Rows from block 4, named by matrix and row number. Rows with one number belong to one attention dimension. Each number is 128 + 32 x the weight over its row's rms, rounded and kept within 0 to 255. All counts start at 0. Numbers have three digits each. After the name is the row's rms in percent of the matrix's.
# q: attention query, key and value (stacked) (model.blocks.4.attn.qkv.weight, 576x192, the q third), inputs 128-191
# k: attention query, key and value (stacked) (model.blocks.4.attn.qkv.weight, 576x192, the k third), inputs 128-191
q.0 106:124093144122143111098090105104158173083168131106103153198151086079126137121102060115167180081116155140131134156121173159155088091117084129117129171116154168148116117131102094092077108145126120
k.0 109:144095134140136142125118135049153115105165141155132149101160120089161114105150122093124154124139139093100065193136148159054166120143129169208118113039139082058128123114141103156169172140089117
q.1 111:128135160132147115076064108070202039097167139162137110126112061159134084155168106080090078134093081101126135104165099157112103149177149129147117125083158060141126117106120151080149182120084151
k.1 106:065144156122194152203106196142085099125126108126137110182086128147180110135150099115203102148136141160074165148106151190152112089218208060156190155099137125084134076081070150114155152151139084
q.2 107:137062135140131163156171143125118157098102139159154100156140105099125130064102077173106151142149141201124128142111156101165082100128110148112149079144144126140136142144143191117093163138118118
k.2 106:098164104119091186121131176143181115150118097162147113158132148138126078111172080150160127141107180110163097091122156131121115134158107200124144118120168123183143166096104150100111189173088117
q.3 110:113109103135109200184106181175132136165121120142158108156091143078122198160170130101175164093156092105101161107134155109146134176158120031079161111159088157164160129129084155124110093155176191
k.3 106:134223149073181136075154141163164111125148122114155075180152129123144147118135133144104137207190149131151074106077107117157105156100069113143125176169146122163155126164106115125111139114077114
q.4 107:114167099130120149127133150154191145163136106117145114124171157112091146168173122101148081108159111126170136071156099127133110125108085101061130149089156102180123129144097073139157124139101174
k.4 105:083119092152146161144126077085154115142114148121177128127148153128069097077124120086069102132185160129195167098114130185176144128123139108143152141113072075126148192120138093128149113200132187
q.103 097:173101121161151170120094156155099145141095141148133168126117121163080113104120122159018144111126122188125147149147157087117157142077124143134092131168162150142173169112144100123113137096170115
k.103 098:116134169181165164126079188159135115091179074131164155161113108156154166204074090119118202099125141147161092089126109088140130172141096111166126143141080144089165133174151163081180086172110141
q.104 102:108139099108177148151125091082170093152038151122127081124101119122175080187176123183127154161097108113144086148098083152115160157078146122146117175111091113135113077141130144088119111139203157
k.104 105:107169109136145148185173083161127163104156167119093077127111117133147173149178163094115171116115120233159052138106086106179176149079150140172127145142107160107083098096109078122122114149122193
q.105 105:102176115067146170074179174114093131122103083211124131132110076174117129141022152088175154119123120164103065102106141140138124147089165130116113141107114083141132144121114146132140180084164149
k.105 098:098116191156101110154150193065029086153137107159130164157098113168124140119157131115118091043123068149154135140131118141137129166108116137116184165138152060093145115103081188119135128128138136
q.106 097:113135178189141078076121156161142112097069150103150123141211065117080128161143153164099187137118138116117169143119116066150119110079112124180127126150136157119148155119133177110105089159140152
k.106 093:181101172198116137108099154144144106142070086119183111108201134128117112159110075074121181101117129127132161102116140157143067168157135080137133116151109116155118081131109115170053107137128203
q.107 110:189145171139138195087110190116090177085090120145155124083148094117184166126125055152128139105102119184122117154122151137097137120107123144063078112096111097163095115115120115197120122119153106
k.107 117:064122096174156157147101129136121091066191139114067112179118059148110191179105126113139101087063094138103119053136070137099203189159065136091127131111144114170184143033134129109153112143170151
q.108 100:106143164089135207164131126139123094097099099089155137122149096155126133128160098088148161153139083173101109116164130199094137094085160099182121126136174129131081135154153126162122117154168117
k.108 102:105126136132145149170122122126150190182063149147125142152119071120086172071175149083117154066069131115164101148092110111118115152122156134137158163136111077074143101111130139172095117154053105
q.109 095:144071148113149156104131080139164118153139160162132103100146131134106183074109073121096122115136136118144150159113067177084095133102086148161113111072080154092166093122172109101096142145136094
k.109 093:094127053121127141173102137150123136114130130094121104135121088124165146180130101104150118115075121152156130121105140133160147134097149115158080157109146174097143132113088103071223096189132171
q.110 101:093062090220141142137139082123090112178171138150068142097152135107157152147142114126078093121050142103156176137153163173161132120132151097187088106139127136078123106133093111100092048151134113
k.110 094:129153069137123136144127124162149140186120129130120104073141120165178196127109108194091122136123084122142163181130083158174110060146140139134104094116144164126126129133180123176117151132136143
q.111 111:178150072116169076107182064119119113152172183179129086142097134141169150124102109092119089133145026151131150139103100077116102138109125167140108157120119129094131124159187109048057135173113092
k.111 116:164111142154149141107149121159045161124118153190162106107112132096144115098155113136165101116118130165148123162123138125209102108118150125182141117162105131132111081142086172093149106133151119
q.112 100:142159134102125158131146127098080114147170138060155155150076199119103116127054102141151151089113132131142131131077130073096114110154131133152129161156132156141108126120120155133195141088090084
k.112 091:113197155146084079098143132111099124065121172130109110126044177115083133140093155111135198170211166146158102159184132157108134096152138189099156105140125125125154090104121146109122124117109109
q.113 099:097080167078162115086160090140169182082194124144138113113112198155133166157088126146123129173143151112102146150063080082134130139173130145128085121156074085117113142133136162135153159124124104
k.113 100:123127154089132069204135090119131129125106164136099090128142118196174145082102171138146107087151100147113153149153105121116128151160176196090146122138151127074123101126153141098048095096088161
q.114 106:109170178173106057071132147201116100143172129138156150142170107199121086159118078126164053116087121093126160152126181111124149160097100149085135113152128066125125130089095030121041135125092162
k.114 102:175076090133132104084075133165148147114119031135132153152093159171118132187119099133132099160143196143145139105098164151141040118118101090063137114180126173149098102142093163130143151119182159
q.115 096:132113139146138134159113111145110086118101089159081138099107081104138142123120127139096120116072104130110129149112112089160117153145192096126109127110156152125163114086122153109158159147118100
k.115 094:160133099110098174191167147151192180140120077113123132075114183158121146120156159139162100109096105172138183103120054096173134163114104137089151126097151137075116132123144109191150134090168164
q.116 103:125143137137133031139091132135181111120192152113167140065146147118178113137094106194089130163111126100131124171101085080144118149191135125114121112142111165152100140101114125140101094130139111
k.116 098:103138086165164111170124066128135134103086086142178108156128183158115119113095171163138170103167185111105133112117041150077135097157194127137096120136105103120181098153118136179100101117118111
q.117 106:064166140182140147134149085142184142113156146121160078094090069128200146059146099108155071094184133121139140162136135110139143134143117140106149137144140083097103106159072155130123108114128077
k.117 106:140107061128114074088155105128104141150104128165144161188158148117176125213080150123181134151135130105118110100133118089132118112125111106120090081171099174123123131100126111142108086111095157
q.118 105:110108117091110142109116075139103148106131124119103097162143111072146138096113177141100058190165084108094099107113167123171162145111214089184126149157146174155120142151156168138126117179139101
k.118 113:155165113101139113099092117118101116143159135133156086196150209093122139142182138112106136149119106096113154153134125132157121084083166146151124146161065132117122123159098112113109175132153142
q.119 111:121183121112127118120130112147113063116100103096120121147122158119189145120149110152123113146110083151074114131143140082094166093059122149044135161097112102145137112161170104115082149098134125
k.119 108:067093165177127129050091171199157147148125098083100169185180145112109123159136127193143128087158132091180170076129122124095122118115214165119105121151133108119092098169140121101169118100115125
q.120 095:162148097104088200132106098139110159157108093066137111145117128124214173132078152165140131099119048091136105109134078128124072100085110111164118099136083131095120105149165130130191164115179139
k.120 095:113175122138133154176140069069119151118135142123138131128152129096158095180111121094111152123089104107132182130105101115118130165131138169089115111113102185092148156158161050172142137154127135
q.121 105:109123096134136099112116156178091092083154092169124154087139099153129136099144119114139065161101116119092138132141128119161112133142133099086149099091124100149136157058076157118118107182135150
k.121 105:144143128139151212162136143151130117202101027126125155116184092152082125164163150155149091087141164087144116079141081129124158110150109115082116155112151130144126112143127089149118140092142171
q.122 094:081132164209201118189040154084142126089186196130155080182065097148118116145149134132074116125097149182123125152169117151134109170118165116181101140072144094108152148120110077136128105188125172
k.122 096:091157121142149164120140149109165131096136115075179175135099143111154160115143129125109180158109106121168079119155112101115109160161060093134112137125139188138085125106169161106173170125145135
q.123 094:175142122146127129110124218150082139150094102101111129141117126073126103078162138107168146151126093116092177123100172110241161086113105117064132174153106179172128173111124122181143092148101116
k.123 088:102122135107139147126080136117160130128117119135183097104098134117125153144141148130122122120117097137075143095117149068119100182133092097176165149102107135139138168176116083148150073098109174
q.124 104:101163112098145073117152090143087082144113105141145177146149135182087104119125110125142148166124082136073127076101155169131072135144208164102140108165144115173104102063169121119110161078138159
k.124 097:145093152101077097115210103168129150178128099138161136151082101149065146073090204176163080116084171200155136167126147136143123127108092173090159129126099109136122117150155130142118106117078144
q.125 097:120174126109146110184119103160124123111120109139162152122137128160074141161139201101118130132160115177144141172120088102144137126116135094174117137143110130085133122105129118122128125131177167
k.125 093:113209124141116135116155085131119137114089148176135143070104153185133125106130134160198092126178127115140112120148133120171125136149068035129132148115165155084156129150150164119163165087154214
q.126 102:172078127069097106148120095124102122126084114166087123144102188105135118105132138130109145159158108111089072101144139124133127116105107118141148143120138115167187136167170098121101115094063144
k.126 108:185146137096095172133152159134116132103150159150158114155098162142109114104141105084075113105177100170121148121107173175082072108095193156161106140134170131107110176148157130108142158127137105
q.127 102:111153114096136119154114150158162129151117113097101143124126081155122124133143117180111114128139145070062089104074110104129140131125135121099207140114144082143149132154141043202103089113150107
k.127 109:092132115141162152170132113143080156123128086115103113144180106115131099154125162149155123060143134118119099148078117223127102143085087204112112140103060108139133086127083144114128129112141153
q.128 105:140139133196171144126107136176171119072186120119085119131143178100135211043184155119171124098168161163140082064113149170123137168050147055114114103088149156096184107087151152162095161098120134
k.128 106:146116112140184113189107109115161155159135120126109184120151164100088142103159142189117114124154104115105115154171157171171116127139128090147100126116115116146155135025105162069091094047038069
q.129 104:087067097124121133104162133118114065154145124100153135147084114201113109183109155134124132121122079136139087093083126193106177096115093117092121108073193170141120124137145111068072133171150127
k.129 091:107108026082155161119125134134077084166138115158098162160139174186098150161099156123107095200139078094111142124124093120162111074119107159113073095197095128182117154149173150126144163140093121
q.130 102:130136127161184069174127125168131098142207075099067108097129091171152154125118108186164108111102115132142120109092070151121142070141149138163097113101098109111120118147113135128162169114093154
k.130 106:112156100157135143140159134138111077181156113081123086148162163128155089106141158147139122152091099116139145190090093129136150170149136198079101185090140111125168145148097163063121123153134108
q.131 098:098117150149128150074088109178150132114141109146146101118085116120192214119111141157114113112115091133110151087122124082088151125128091074102065098141073139151136195179178113111090120130143043
k.131 106:104131049152140109109080136133152141123145178125122140079106135097143146108057111135151156102119162098111095160091150145097128114142168088129169166140157130129106151088087100131169101083096146
q.132 094:174111102086122097096090102130182152120154132145140107107091138047133173086165123114148097133125066101118173134109098133181086154133162125163139167156131139102121159101094077107106161042166052
k.132 098:084108156125146109186156113204180163050036115087141097150114166077168122111096146136168129157099097144148075129122175186166131108140123086156128209098180107087099075113144169136113079081134105
q.133 097:095137091143099144165202141104120080079094083125042109097098118056138140116139134190109163143082058099125135176135154064153134115161145108079107075177162117204134192109138195189166160110157094
k.133 102:135128130154099102109103107086125082183087148167076101174101134088124124151074110128102141114129170140081144105119106137136132111154137091144039107088099095119110171122169117154117090134170133
q.134 090:141156107104145146112119117124198087205080069146061092130150125101158127128125121155140132166144065105163137175131084150142147088125180102163209113080154148121131163071084106098155084066127118
k.134 095:164097148166172136187133172158075127155150129114140115038125116136129155109106105131129197142169117120111088099082129163093176174104160129135092142141096113137105142134113131144179087144132137
q.135 104:167121062115119148102029132106105120122153134095200171145085091133166160107128167100144103168166098202154134101113112138112189097120093123121088144137163211139133156149099145142094126154148113
k.135 102:071102106088186125084146150159118124094096132133163115111085125162135119164080117154195137154133130095177137157127074116125179156116182114168133054151188095173160193166158141134098124135140076
q.136 095:090100108193146106136121041065165081092119113158179141104212094117151129072193129150102081112118199129159145144076119176098127162134124102137169139067198127116152147119155120137140077114140097
k.136 092:115080135143161151164141095130161098111149134162182147131126147094123135086126162083180140099196106111128120132166162113131114106108147107131192069116137113130147110033093168092131111176134130
q.137 099:151099226133121101171145142135179213122149049144079143135122167110138113101135088165127098146135156079092137115131080188152125177086140153113157156106165102178088097121130126068107112145121141
k.137 098:168124112148109155168154112128130091158115085158162150158153102095087134068184100155134125075145097150110164054180179091153122102122109133122134126122064145142087086128145164068162073147135110
q.138 095:095070088177189170126115112077195131102112163047088197120110083081175126136122094155096114154145148150098216096169109149147142132131091110108132134077138131121097084156128164116106084150097168
k.138 097:144127114133075118168129154117150133144190087153131148150153147136155104048157120102156140190172171136136157094120137122091112094100164169184131086080152063119132144077154096158153152137106146
q.139 096:092086075177152139126094173139161092149156148130179157091053126128136131133103129094138103158108136149121094130124094152101095119168148147161139122062175119087173178088079108171115155126135193
k.139 097:126142122116160159097133170114108130112138126177122144139124114186051112116078133088163141164083177093149137079128140084110162127171095133146065101138153167124134159097137164163124074087181066
q.140 108:112174159127136122170126150111115110076151143144098169163134105107114116159129121112140164093109140099066100083165132107083108148193077140137111154149073091033119098098178102133115126156075104
k.140 100:117180128092176163148125166136108099095126103154071144096120192160097109094118141152144126121192158152115161042128117111117114127119148121123117102114131184083202114126134103070104149109119169
q.141 095:112119127104087060114120115112146075118150195149138162152169137076112143128138151156126135104097146055104116138147084143185129089140090124101140110138128098119174166127099190111133105119167145
k.141 091:152162184192154176131118114112153161161130110137136132135120139135158105143255134106141131056153151054100087123130174142159116145132121049151100159088109130160101131109130153146106103128114106
q.142 092:136091141188155094161108140124177073109133151089151132117108152061072083123097164088079127191151125105141140138143198165170172128118143123126160097195127090101151169142074103113097081127136106
k.142 099:109118134134127129140131191188110145163165162165120188134067107123065151117192185164183180076113110145164115097167151134148131118100117133120136075108136180098151131094155165116084139138112149
q.143 101:125128144085103099098071126140063148108165166116128131098143127168124182123126137153137082128113166142178104107117098094081145142123135082140113142116052125178144091161100145140114116146157155
k.143 099:179136065115107123102088133153089149064129166107116118098084111177160144131083122098110112199100129126138134138157106098137074138090130109074197100084164172125097120146119122113101105135092126
q.144 113:128136143147174128095128141113139111131110111113093109206118129121145135147173119136140138086121140104115172155212124108113120152173096187177105149166139126187125091094065108086132056137161141
k.144 119:074107159169066143120136113093104139162148116073124144105144132137081121151172132125136142147151173137144070129118169080122179119102238128117134177152087103107143105164153113147091088145147166
q.145 098:176143165104128139074164187120138122129122084143073106125086097134108142101113156134137189132145095135116075123150140202129110169136157115110160179151103145132151143154145118148136141111106069
k.145 095:169148112146116092153113168108100092123123059107138140152173209051150114176123104112140167095112102112069198128109137143143147143125190145157125143092126120150096153171133144135091147127118063
q.146 093:128126133091172139116124123159156108140141172134097092160087114158154137160117063169153068154141152078126110090143118122184095149117114136153097152104174095138040176150159145129168108166144156
k.146 089:086093119069150135159104096142110177200088135091130151079165170140119121191142151113124167142117131093088136094101134150134186112152112122161107116111180114131151097043096134173146153128122118
q.147 106:116108092121109150121132093123134109172167118143164099108104170116136103105124142137186154155180110081172131131065151110176110144119177149073144114080101161152146152110117116160118091180135075
k.147 104:082151100093142154107150118106119125127165100105166130088108147096115128120074129133151130076090140114067115110169127114126120145124064116132131109140141143193122178179164103078173052140169087
q.148 095:132149120099200114164150172110120085173099123122066093125214148119120069110158153100129106035152115126058173087162152167173146182124144139126132151111141145161098078143164139136166122125130096
k.148 096:137097162172156116209152168113148119138127095144063146150098218185138148094134107144101157130127127142161142090146124154182117141085151138147175157100127086118178145086165168166130123099154064
q.149 100:171133125148204076097077068103079102134103122124104101142113107121123162131088132134110114122148059107114123151128103171178168071140132100145107177143109134147087176141173142140148089130131140
k.149 102:147135116056141128095189115099124111181141056134135109138080125132213142114163181181106145119144121112168141092090146149099189121147123132136135129050208122130129159141098120156070133118145100
q.150 102:205095166091134159108107121054100124120091101120107148181153121127081085119161109074153161163140131192137132120094185138089058095121106135082115125135116110110099126115112126097164168130143166
k.150 105:153081131103102135058176112166087176154127118165104195124097130158116108068160196142114176122057129148154098133163150120149153138105116141112118136140081157085178122138131124130094127158167110
q.151 098:077102157087075079136118164091109093098076117178132151136149092157157119162153172127133085138158058082123139181135081152109124155087077174178118081116116124154066156149117134120196156089163176
k.151 101:095120114124160157120194128169114162125128119129057087113142176125103117130121088095138136145090149126124094112121137125126198143143141187178081134039101146137101090154067152141154122164128113
q.152 097:115110090105071109118070085126133110139103101147091151117144157205105084115155093203120177144158138107085131123071102132141094133082138192079126109129190078142110138124107164103151138066160145
k.152 105:096106151140193148101170070143047143137129077088156097103108107115164153106146142101097097108129157106116139115131101121139192154172091139138135149133098110078112169116162153119092197175110122
q.153 093:124114069159128093093125135148129058107063215084105121163162106125097126147135105151126115119111131124143148140123149126198072115121127060118136122134099144135135128110114166104102133121103185
k.153 105:158121097131132143114163110118146144133151120124100165110065092135112113146184156124099122089105129099141117107068173164184126093129068115118188172091154116135150124105150098123153119148131109
q.154 089:091163099126111135165083122114108122082174105122210095109134081186111156118141129106088142105116136123133138176092109069107195128120121144152127137146150154104071161162100162125101137158167139
k.154 086:092095093105173123048076134143151056125139082086170135152095119107157141165137115130133120159179173131166122155105123184152072104147145134064127137136161088105135150140133134129144184110092120
q.155 098:170144139141080122175109132149128093156188097059135099140138136115182159122101068161126119199147102109181122118095098126136129115100164099127187148129158125081183136146134092181134094181080082
k.155 107:106098099135102122112089173210122150172152173083114156124116098142145133106113111191191091112090080128073203111167072172144123117152115151171120089103140103152115155135117111065174103053174092
q.156 090:205114123166123185176096157048062177164124130208109131126108155168107116116082154047131150174076112178130158103058135074107174083132135161104100090104121118134150084129159079165144156129090141
k.156 089:106167176167043134053193115107105137104040091112167144169119133132119085142193112136138108127056094101064123172160134140050106164176127167142160068119145193158132109137120168149151111129147142
q.157 096:146113101150115117100120117127071080185183161117103131144168128123156125109183118160177143165130193072149116150122130130103170152131171143115130131068083155136117114057064079158149137097116157
k.157 102:138102131118156152118140104152087150070173111119113085147142147081144112101130162102171104108167159062134119144097081091107161117186089089137169068133124170181170092084091140076178139146085128
q.158 092:171087143114167118151152155121129142108180162096122095087163157139130112140122140136135091162094184124171110112133129178114144191133169180113086205143097096175145161081144085121173114118134117
k.158 099:137165185124127097097133108110098138132157137136098117116113173152205117072156159091132148167109101158107091132159111079088126112126123166133117088098102134180126063108135091116089078156136111
q.159 097:096133131147162074187099161139110116095149227126177210119158140170136103154125056156068115112140112114176122167130140138136144148108123131091125115141112150155145157075107131101097118155100130
k.159 103:131172131101088182082108169122169155134110125095158145172101116106122116135108137091084127075121109147188159087168116180145068121177100095100132063131093146156075073113165102157121115183133067
q.160 098:097139081099114141131159084118107149129133118087117152134177141143138114105103104152142149102118134092109158133095148128170152093069117159129172155068127101213129150127144136120160095150106093
k.160 100:135128157141145159115152083110176102111166114174129073085131113157113078147135104133130121163164142069115110107110098126155122134127190149118128150139133121097131146153091118034151125143191131
q.161 096:145140117105168091191170162140107112102175081127114099166161138162153135091123120122163137120121135058173077065162129155040134068136181185111074109182107109136163087104124086124094160144076181
k.161 100:188145121108105143141073155087149079132145158132176111115200154147140093130122180143133150177080119134139116115115148094110170165123137173106077126078148055128096125125093092130141070180120147
q.162 101:093086135154152101152126070124112093129146106166164181141140092191109118183096159136159104157085177174133192136196083153147127166130095113118137120177100123168115112158130123150143191150145110
k.162 103:136147173114067090079196165117118126117143123153109058113170112188148145148087123138137073123136181151074080192172194201132086109160099132185146090190128102118087135109077107136131087079109099
q.163 101:140210125097143130131100121150096116092119134166096059114129124109075148128164168135144100130123148099131130135160184131119097190145178133143112180166064121126113070117095091166197077063085165
k.163 102:057116116073083071097090119146134089091139166147132090081171100135154151090150137152152137146121152165131073124096123141090126157140123150098146151129084133096177177182131083126218155130181044
q.164 105:101122125168118142104136125110098141035068106138134129113149121196156113047142155145115145135129187110093100106111179099153150141115119098129124181131124192061103119211151136098131115110166120
k.164 106:175146147139060157119148141135016168100151098165083172114130181118175108157132126144152127155114119144115103143132119092200097119084135070148118107143093151170089142159095141120116107151109097
q.165 099:112130134173154110118077166114114112113139125131138084098090183104113098076151151140139118144174120124090164159118144137116138148140115119089064176132157136171075129138069066104096171116139083
k.165 097:083095085214090126142131143100150141138132147085176090113148108071110172080144144122086124169153066128142083108122126092126122162144062107160196090166064082149132102128111130073168081129125109
q.166 106:123115174077085069103172110192144094145126090176113094117144175120137121133112120098158130141117090123077075126169210185123153095122137124146120182161042192115097092127184111121133113128079109
k.166 113:112143167126058126118099117125077114127136077186132125100119154138186114102090098159079104184101085128152078167130078077132084083093105136030141137132131169114081127129148065143174148109150118
q.167 094:111112142131071116116132111183111132135147087095082142116134182169111177151131080081162127181136133083098154108141088149111149200112164104113064083162142147141100143146130110104113097077116146
k.167 097:084074136107159098084195093099083128134201133124168109133077122122112099114067145137168126157130116114125094083081174151092151185159090126089167116163152072106121080134131107069159145131082136
q.168 089:138193128183140168104132190131161087148163146179107160123146108099108136062133126172148173104039060146122085140101109077160125069108109118141142093088139171129129188142102147171114097080116126
k.168 092:172118138105131100104104134138140085092151111068163189129093128193079147105180123151160203093168109114151113063104144116108118118159111166078117193149139125146185195065181137112151174116131170
q.169 106:110116068116131106187138088208137158175033087103148098107165091115110144176125104186141108144126115136102104123128120134133124147146100140146145126132076139106193218118174113176102138153167111
k.169 112:060165105158139119107187181171191105136141110122094111062068106115122146126121117163143174089164082103097133079139110169135095127131133145114160132132120167097095095207125143113175155133104145
q.170 102:117113087187088114166135050129100129138182086082137100176133155135181135124088104153126126084152133131177119124088098133136152111152158191102122097161125118099102164151058104114191132109133088
k.170 110:120123131121178122160130069149116146160123079153113120101137146129138135107150116061179084116135108094095131100067085123102149179104238136179117106161141106182063180134109079106148130089165120
q.171 106:139192151119064076076127172114142129100148096154135089109101136122150166145129165129110082140141116144148179119152184072178118122048111069146059166092157127141118183112140195127181168079099128
k.171 104:116112157086065116076138105183125120106199127068053160134149126130155175075091136087101155174111156143104143117119133121121096157093110110153173154165176123125163150067044119114108139122198127
q.172 101:048122127078158134107183120086164109149101060176129167100177135137088144090145098143138087145158137059130141101147181119087147078070121157151111132168114151121161101129145136105108105118125124
k.172 097:141129187191129176114092107119122111069154158138152151095149108124127101154119083088113125224121129145167131099192087130126113139107103143103151125099145141130136161186123118122143149115121173
q.173 097:088091163131086109114129076071127127156079129126142136067094181176076108129111181152123148184147144073097123162063148170102119129212160141161125111119154123157081193100143126093115111126116157
k.173 103:121085154103104116092163088125126122110128096120140118182146137116169145151136097098083079165143115116165132144071139090153089120147172091139130112136082121176095201135154147147112111149092124
q.174 103:130144114124159130112193120089132101150156137128072190151182106086148142189108078118087121093064118152138099116190138130118132140165151152139124122079125115127113142119142161121105122173130126
k.174 101:149103155120142161163134121125108075153106158097126130133161148129143121154115120126149166111139108133128139108120156175129130129175146131162094161121205131104104127179110176148123132124106104
q.175 103:177159113184139124093126168126109085114088146118122132100174216094099079142150101050156170172131102215122198146146167133170096081130165114072133139062115104124135083082198143086089122162115150
k.175 103:135108157126135196078049206125153079121088169137118150173128150101142138048134128159073156118087124127130163143144162090156117126152129102104120198129188090128128075128149128071140189121120150
q.176 100:124145150114125162098109127115083141107152136088135160126132090122151092156131116134132085142071153127105125157068097168125136187101160090100127099098177153136123154098175068143101150100167197
k.176 102:169054130146105092151081118155129112107122144103133135171117128112143150139157151084126080160088112104184151118146135121176120190165182113135117162181110118133166082087112122086119128189116140
q.177 089:103141188144141106134122087123160107153153159140164146109146138131123156155167121161143163165077128141103073093140113163082153106087107155092039144108104087159167129107110112140132165126106127
k.177 086:164114117106135130140189176131077076137171095133181126053171169099108064123167215121153129154161143135155117146177119135137130152129081158143080175154201118123088086099066126175200105164119125
q.178 108:152100165145149086116153152113163148155095156114150141096077056166131147106113104152118188049144124170125101167148105154151126083137141156168160161097148152148166100166121111098139103180054152
k.178 105:122158134095124151137050177106076100059125151106136087111134149059109158125145154131156123115114184179105134124086077117136095117127147108120048116097111195135154178146124152090130098172167118
q.179 095:111132138105122147131117133151083189081132128139081141129152164148155111125103170093129170176131111112163162152127165096147108114181132120121145131095136171168138173112188142094109147104108093
k.179 097:152100144096090121109076208083129148157078129027105101176119113106117122135110130108048129130080112151127143073101178077210095105095119091171146111098171181130114111147089124108088157154148134
q.180 095:136068119110076165085056138092134131175108187102075123137171115117112112124071149148097160142068108162115105070085108127135101147129093150155103161099109124172088145114156226074144159089144129
k.180 097:119096146095112168149145136104119162079098196146147140109109101075113171140133124077188191122138090162147097133100141157137133120143148111191109125102145121080117109144117122172112121223138177
q.181 105:080076159108097133183101107144208114122129106131125062079136215090104092111055106177136131118144140089127122130113125086098108118145188141079120147151127173126077138108179104143131107118145167
k.181 101:155172125134108090132135052129170178104135102105174097099175077159104112146119077152087133203153141147129099116101093149184099105130088126104125094127072071177092122067155095133130162105131160
q.182 105:125094146118115190096178079160128148124156112118138162106134075072137118170121082182126132186086182117065132123124132070115139126089152145144152150131133176136115063140180079084137073137157078
k.182 103:168145148153094151145128158140092153110129139169147166063124136125131057088133106084101115150134092113151126172132134033124131162122136135115144079171140158157086121203097155103139101110178138
q.183 104:124156127175077157114108108145039108143137128138098188134166123077110192191146148122133120189062175137148152103122103159090133128127144135179164068165107140120152124123116156110142128117095194
k.183 104:128134170089075064120145138127140111139099145133132106125143116130142128145175125156164176095099114123066142082092144196073114124160165103191151098173163112070155047108125114137165122102167164
q.184 098:127128184089092157144124175135156106150143169132103184157193165122127107143155170169062095157141112157124107163081117146044097114133150182132144172143149064128124084095115142128127078097177091
k.184 098:121096128081122064149093127068110140120151126114099162136151096203165191103197094102134116141119114140143078148136168159074152115170155148098154112138178069050169163123120148069121162187140151
q.185 094:135134097149161175163130080136116151145091140062149156116164142121166065168178150149135158119117142098087145145151152088090149073162186146149100181087138106133150150123111155135151127099132068
k.185 087:103069105145143146143211102133184083084120151125152137121138111097128135083143159120084176168103101166135107150181118119118146120124118138113110125072162154103124158157051143122175144084085122
q.186 101:101157149143169091153086121152162127078170105074116090079140114083153224172126145149156175094082130150152188120110156105141079076095100147114150066127170104110113127130156150128097086111128132
k.186 103:140176132090102136165084119152149094088132062114162179126114114120121143104134130120101127078126168171130112112117130151161117158160087148112123155137177098111134175140161140127107101120196129
q.187 098:143069120114117135179166110163159122165120190126151090164093152112162092134120126137127136166139166130069126120183179072133121159139111149142154160209067141083129078089140109142097118111147223
k.187 104:145193137138166137097125106132096123083171177198157102109183081145092148168114109156135111106115158112125151123116159080129131195101077115084119147106097149131077094138161122133121122107111184
q.188 106:114141114108128100163154108201112136169069124128157074114165125132159150167164155131139112124112135105137118103171127073106057059116161198104131117081125163125113121134142126063159125130102140
k.188 111:077138103088138159123147125135187177131144117143093142136147111138078147144179082138165127097066144145058072109147132077110076078119171110169052148068145132110083201145143036125146181115145091
q.189 099:152110117079174101071099153125101146107140109138099170083118145092113118105131101143103165100187080092088065103101062215120150196136122121108088154114112103146131118184133092156182130135096118
k.189 098:097103142143129036117160073188173126120109080127174169090133115088128071121132150097172110121177156133201121173142085142152198136166060174149101136098102135157134121103117128156196111133150085
q.190 093:104118114116140079138166115157120138154127135152091119127120138135211072117123119137103140129157113177162130141139145168146160159144140210122123135169118142129099114107133116158164149086117124
k.190 096:140070089144146135130125115134109155129182091177127084183122142141115186120173134128160054145141181104089135118163126132116178160091136121200107122142100106123108182111156155119078121101171167
q.191 096:096117164111109161166151099119082113115133159174118131182107124128145094108147166054140091090121096135153117071121058158148109149124095181131082113130102056103146108104165111148112113124091146
k.191 099:116098166057115127159116162115131174163078106125123149138108122098154170086120128154113031112084192143109136154133150077126132154097141102143175181110111126169073099108148113166086130143127068